{"arch": "mlp_mixer", "model": "image classifier", "dataset": "simulated stained blood smears", "train_examples": 97500, "image_size": 48, "grayscale": true, "crop_scale_min": 1, "horizontal_flip": true, "translate": 0.12, "rotation_deg": 5, "targets": ["large cell", "small cells"], "num_classes": [7, 7], "norm": "layernorm", "norm_position": "pre", "activation": "gelu", "mlp_ratio": 4, "layer_scale_init": 0.01, "parallel_block": false, "inner_norm": false, "drop_path": 0.15, "patch_size": [6, 6], "layers": 8, "width": 320, "label_smoothing": 0.2, "loss": "cross_entropy", "init": "torch_default", "residual_init": "none", "optimizer": "muon", "muon_scale": "match_rms_adamw", "lr": 0.0023, "momentum": 0.9, "nesterov": true, "orthogonalizer": "newton_schulz_5", "adamw_lr_other_params": 0.0016, "grad_clip": 3.0, "steps": 38500, "batch_size": 256, "epochs": 101.1, "lr_schedule": "linear", "final_lr_fraction": 0.01, "warmup_steps": 7700, "weight_decay": 0.02, "adamw_weight_decay_other_params": 0}
Rows from block 2 of a small image classifier, named by matrix and row number. Rows with one number belong to one neuron. Each number is 50 + 10 x the weight over its row's rms, rounded and kept within 0 to 99. All counts start at 0.
After each neuron's rows are labels from the 100 images, of 14848, where the neuron reaches its highest value: "strongest on" is what is common among them. Only what is clearly more common there than usual is listed. The data: simulated stained blood smears. In brackets: how many of the 100, against the usual share in percent.
# fc1: MLP up (model.blocks.2.mlp.fc1.weight, 1280x320), inputs 214-319
# fc2: MLP down (model.blocks.2.mlp.fc2.weight, 320x1280, transposed), outputs 214-319

fc1.103:54 35 42 59 39 55 52 52 47 59 40 50 51 53 59 37 52 54 40 42 53 63 67 49 52 47 71 53 76 53 56 61 80 40 68 52 58 56 57 52 71 92 26 33 57 57 44 57 40 35 48 54 44 40 45 63 55 43 45 46 45 59 47 66 54 47 55 47 60 52 56 47 64 57 47 65 38 42 57 53 62 55 59 49 62 37 53 52 54 46 39 44 50 35 47 61 54 62 47 52 50 55 38 45 44 50
fc2.103:54 42 60 56 37 43 62 46 53 40 60 65 42 68 48 51 50 46 37 66 58 54 38 51 61 66 57 49 56 00 61 44 40 48 19 54 41 53 33 66 34 57 40 61 55 60 51 49 44 52 52 50 59 63 58 47 57 64 50 40 51 39 51 41 42 58 55 41 50 49 56 57 54 40 57 65 40 32 72 48 51 51 55 59 59 57 28 49 43 55 44 56 44 58 56 39 56 63 42 42 50 38 40 47 56 62
strongest on: small spheres (65 vs 13.9)

fc1.37:56 48 51 43 50 43 57 67 52 41 44 41 63 46 46 56 60 30 40 44 40 42 41 50 48 51 47 43 68 73 25 71 67 76 48 40 48 46 42 51 41 41 41 56 37 68 49 35 50 39 39 61 49 61 48 53 29 45 39 64 33 58 51 71 46 46 46 51 50 44 53 42 34 43 40 42 60 41 34 47 49 58 54 35 52 55 54 32 44 48 38 47 53 54 48 48 67 38 51 47 57 48 41 43 62 57
fc2.37:51 58 54 42 59 51 46 58 53 31 72 50 27 36 51 53 62 62 29 34 65 47 45 53 49 49 43 40 54 37 49 46 49 40 63 32 33 58 40 60 64 56 65 53 44 42 43 50 71 46 57 46 49 47 39 39 50 49 37 57 59 39 48 38 49 62 53 50 29 74 52 52 54 68 45 42 56 62 57 43 39 46 37 66 57 33 53 39 60 41 51 67 33 44 36 67 35 44 61 45 41 32 59 46 33 39
strongest on: dark grains (37 vs 14)

fc1.64:41 62 44 42 45 53 57 47 59 56 51 49 33 48 61 49 39 55 48 74 50 54 53 53 57 43 55 52 54 52 33 39 47 39 50 41 43 58 44 58 45 57 41 64 37 68 48 31 48 38 54 41 34 49 48 52 49 36 67 36 45 62 44 31 43 39 48 28 22 60 60 47 36 54 65 33 36 62 41 65 46 51 63 42 56 50 70 60 63 62 52 51 51 60 42 55 42 62 51 49 40 49 36 51 60 52
fc2.64:33 48 62 48 47 31 44 52 50 58 43 47 85 48 57 44 51 44 60 50 56 45 42 47 43 55 38 58 48 65 48 39 40 62 48 60 59 39 24 45 32 25 29 55 63 41 56 54 35 64 43 53 49 51 58 25 39 34 48 57 57 23 33 56 50 49 40 54 57 40 53 53 54 44 46 42 60 53 46 54 56 62 45 58 56 49 66 43 24 48 56 54 52 48 36 48 75 52 46 62 44 35 50 63 41 49
strongest on: dark grains (39 vs 14); crescents (33 vs 13.9)

fc1.5:51 52 42 43 66 50 40 39 40 61 63 54 55 47 54 53 49 53 48 60 44 57 61 56 64 46 43 66 73 69 47 41 62 46 52 50 57 58 44 45 34 39 44 39 51 66 34 48 41 29 45 54 35 50 49 41 53 47 47 66 53 58 55 61 61 47 41 60 52 36 66 48 69 53 34 44 60 48 50 61 49 56 35 56 48 47 48 56 40 47 44 62 62 28 38 49 45 46 30 33 66 45 45 84 51 47
fc2.5:52 46 47 56 38 49 49 45 65 44 51 41 44 51 64 77 61 62 45 61 50 62 67 42 39 50 54 38 32 30 31 61 48 57 52 45 55 63 65 53 79 50 58 36 55 67 30 58 44 42 50 40 71 50 39 48 41 59 50 59 64 31 50 57 49 64 61 61 56 60 56 61 39 66 53 55 67 47 36 51 47 37 52 51 62 55 34 46 54 49 40 54 63 53 60 55 78 42 52 46 51 61 54 45 43 45
strongest on: small spheres (52 vs 13.9)

fc1.594:54 49 43 46 68 58 39 58 51 29 41 39 45 60 42 45 38 56 29 49 27 51 40 50 52 57 48 54 47 44 75 40 53 54 40 61 45 41 35 54 52 60 38 44 50 73 50 59 41 47 59 48 62 66 64 47 62 66 60 45 34 40 58 56 42 69 43 50 60 48 34 44 36 37 56 56 62 59 53 45 53 76 60 49 46 58 37 37 55 51 39 37 56 53 49 57 69 54 40 42 42 47 38 61 43 45
fc2.594:60 43 51 43 42 69 44 50 50 77 52 34 64 42 59 50 43 46 61 55 62 49 37 33 41 28 34 48 46 67 46 48 47 39 69 54 39 44 49 52 51 46 58 54 50 50 57 46 33 52 42 73 51 35 26 51 43 62 53 59 50 51 63 48 52 30 42 34 39 38 51 56 41 56 42 51 63 41 63 44 33 39 47 40 46 49 46 45 63 58 42 48 59 52 34 65 35 54 53 50 58 55 67 53 40 68
strongest on: ovals (71 vs 14.3)

fc1.71:43 46 58 46 50 53 46 64 65 51 39 35 48 44 44 29 49 41 41 55 76 64 67 72 46 35 30 33 57 47 67 35 47 62 60 36 53 58 62 36 53 56 67 44 48 35 60 70 40 53 54 24 41 41 36 36 39 47 54 55 48 47 35 50 59 56 48 39 47 39 51 37 53 56 60 58 53 55 45 41 56 49 49 41 41 39 51 47 53 55 43 49 55 40 58 41 53 46 46 52 67 30 61 63 52 45
fc2.71:30 60 38 52 55 36 76 58 53 68 49 47 59 51 42 67 62 49 51 30 46 51 54 24 49 38 36 56 68 59 59 41 43 46 40 41 81 45 51 50 56 45 56 47 40 61 57 37 48 32 48 53 37 44 47 67 66 60 48 41 53 55 48 49 36 43 61 49 41 52 62 56 54 53 43 48 42 64 54 50 65 70 49 54 47 42 45 58 52 50 44 50 51 53 63 53 57 54 54 52 39 69 35 30 51 45
strongest on: ovals (88 vs 14.3)

fc1.472:44 55 36 40 51 55 58 60 45 53 32 56 60 40 60 49 60 60 43 49 59 55 53 46 40 45 53 48 59 62 47 28 42 52 42 40 54 54 51 50 58 58 36 54 59 58 64 41 71 43 62 65 39 49 52 42 53 46 54 55 63 34 31 61 49 52 56 41 44 53 59 51 36 45 40 48 47 56 31 46 46 44 48 39 54 74 60 43 46 46 42 44 49 36 43 61 38 52 69 48 54 40 58 62 52 49
fc2.472:54 64 42 57 57 49 52 39 51 41 58 55 48 39 38 67 45 52 51 55 39 54 57 48 52 53 45 61 47 55 44 65 56 49 44 38 58 61 47 59 41 26 60 62 35 45 50 62 53 56 55 59 53 46 57 66 71 52 54 58 26 50 59 32 35 63 61 51 39 51 26 40 50 35 48 41 61 47 57 45 61 63 57 55 49 58 70 29 54 38 56 45 48 41 56 48 54 39 42 58 40 50 39 64 60 54
strongest on: dark grains (67 vs 14); teardrops (36 vs 14.2)

fc1.338:44 54 60 54 64 44 43 45 54 56 33 39 44 52 59 58 36 61 45 50 59 36 52 59 42 28 59 50 50 36 53 46 36 75 39 48 44 49 48 49 46 32 50 48 52 28 51 44 48 56 64 52 57 38 44 52 62 48 58 39 48 49 51 56 46 64 68 53 37 51 51 56 58 34 71 59 51 41 29 82 37 67 47 45 51 74 51 57 51 52 61 45 38 65 43 47 65 54 69 56 39 57 63 41 45 55
fc2.338:38 43 48 45 39 66 54 48 49 66 27 41 37 72 42 53 44 56 48 39 51 57 60 54 34 58 59 46 50 38 47 46 59 47 33 60 77 39 45 71 50 54 55 48 49 55 59 40 33 56 53 65 50 44 36 47 58 49 52 31 54 56 39 63 46 54 61 54 40 63 47 61 36 61 55 54 61 67 63 60 28 36 60 36 47 50 60 43 76 65 54 46 59 54 40 40 35 45 40 60 46 50 37 31 47 47
strongest on: dark grains (62 vs 14); two lobes with orange grains (36 vs 14.1)

fc1.645:62 34 63 72 48 55 38 66 22 55 53 56 61 39 44 63 38 55 46 57 56 51 63 37 52 46 42 41 66 42 50 57 56 31 40 44 48 54 41 49 52 59 48 41 57 75 43 41 66 46 50 42 77 35 43 49 39 50 55 53 74 65 65 44 42 38 46 38 47 49 58 46 40 55 52 58 51 60 53 42 47 39 52 47 47 59 34 32 64 37 60 60 44 42 51 44 58 48 53 63 42 46 36 72 62 49
fc2.645:41 59 57 50 45 52 67 51 64 49 49 68 47 50 60 49 49 43 55 54 67 39 50 55 40 44 43 56 36 47 47 62 58 35 55 48 49 34 60 53 65 50 31 49 36 67 37 40 53 60 50 50 39 59 36 53 51 53 30 50 51 52 62 54 58 50 55 57 48 30 56 44 43 47 58 40 59 53 21 60 41 55 78 55 61 44 49 60 31 60 38 60 33 43 60 31 35 48 41 62 50 59 57 24 39 43
strongest on: small spheres (78 vs 13.9)

fc1.363:36 49 61 39 46 43 51 51 56 40 55 46 47 53 50 42 25 34 43 42 47 53 44 51 39 52 52 51 53 23 63 45 58 35 57 53 56 59 51 54 48 44 45 54 60 47 45 47 59 56 51 56 63 66 47 59 33 70 86 38 58 44 51 45 58 51 40 45 61 45 75 67 43 38 33 47 38 53 37 48 57 42 43 38 52 55 58 37 57 36 52 60 61 53 51 53 35 35 08 52 51 32 44 59 63 62
fc2.363:57 55 46 49 50 48 39 60 53 55 54 44 31 58 48 44 63 48 45 67 34 57 45 53 62 51 49 48 58 49 44 62 83 44 40 46 36 42 42 50 60 48 47 56 49 54 37 49 37 58 50 49 85 60 39 33 45 53 35 69 41 48 45 42 59 68 61 37 48 48 26 69 48 55 45 53 53 59 57 48 55 29 44 59 60 53 33 34 21 41 51 49 40 45 47 44 49 56 67 52 58 55 49 56 61 65
strongest on: small spheres (91 vs 13.9)

fc1.13:47 49 54 42 44 48 60 50 52 61 36 53 40 60 62 52 68 45 50 62 44 72 35 52 15 47 51 44 55 57 58 46 48 54 50 37 53 29 55 51 60 33 48 62 55 39 44 46 50 51 42 49 37 53 45 37 53 34 53 40 57 59 49 63 69 36 52 74 63 45 29 42 47 44 59 42 52 35 51 56 49 38 51 44 41 41 59 52 55 56 48 61 56 58 56 52 25 51 47 64 32 60 45 58 41 48
fc2.13:68 43 43 44 64 45 41 46 67 70 66 48 49 64 42 47 37 38 58 45 59 48 54 54 55 55 49 53 71 32 68 42 60 44 48 50 53 58 56 43 41 57 38 56 49 43 61 32 42 47 63 45 49 49 64 70 50 39 69 45 66 61 58 53 56 50 54 39 51 42 62 39 60 43 59 61 45 48 61 42 44 57 49 48 53 50 37 63 56 32 52 49 56 49 57 34 52 42 44 37 56 46 40 55 32 58
strongest on: small spheres (79 vs 13.9)

fc1.374:45 44 45 42 60 41 39 63 45 62 46 29 32 65 63 50 66 58 50 59 63 41 42 54 37 64 40 56 31 43 61 64 52 44 43 61 47 50 39 56 44 46 49 28 47 48 75 66 57 35 55 55 48 51 54 43 59 72 45 52 72 51 44 37 44 45 45 31 61 50 43 44 40 39 57 41 58 46 41 69 39 43 37 41 48 41 54 50 58 40 46 48 63 49 32 36 45 64 45 44 64 57 52 38 49 52
fc2.374:38 76 40 48 61 64 45 48 41 41 48 65 41 43 58 45 30 59 51 48 42 55 53 36 49 40 44 54 66 55 31 64 54 43 55 51 45 28 54 60 55 45 54 61 50 33 31 42 46 39 42 52 36 45 40 39 45 54 61 45 50 38 50 41 45 57 53 56 58 36 36 56 60 49 19 43 49 47 60 45 57 48 54 58 51 53 58 57 56 42 53 74 45 47 30 75 44 58 66 40 28 56 48 34 48 53
strongest on: ovals (85 vs 14.3)

fc1.309:53 35 44 46 45 39 49 45 31 47 44 34 54 51 54 69 43 49 43 52 56 34 51 52 43 62 32 84 59 38 60 59 64 62 52 53 43 58 60 50 52 64 38 47 58 38 69 59 48 49 54 32 44 50 53 44 49 61 53 56 60 53 39 72 50 44 37 38 48 53 58 39 39 35 38 57 56 43 66 69 45 49 53 52 61 60 41 69 35 47 51 47 46 47 34 39 50 46 30 59 47 38 46 51 40 45
fc2.309:46 47 43 39 44 55 41 50 64 60 55 62 51 67 49 46 63 44 46 53 27 44 48 49 49 40 53 37 54 64 54 52 48 59 36 54 54 41 41 46 56 32 64 49 62 57 49 62 61 41 44 60 46 54 45 66 45 34 66 41 50 57 46 25 55 51 42 39 47 55 46 61 34 29 54 25 57 50 42 42 64 32 54 60 54 43 57 44 47 49 48 39 51 34 50 51 33 49 80 41 46 60 68 51 44 52
strongest on: dark grains (82 vs 14)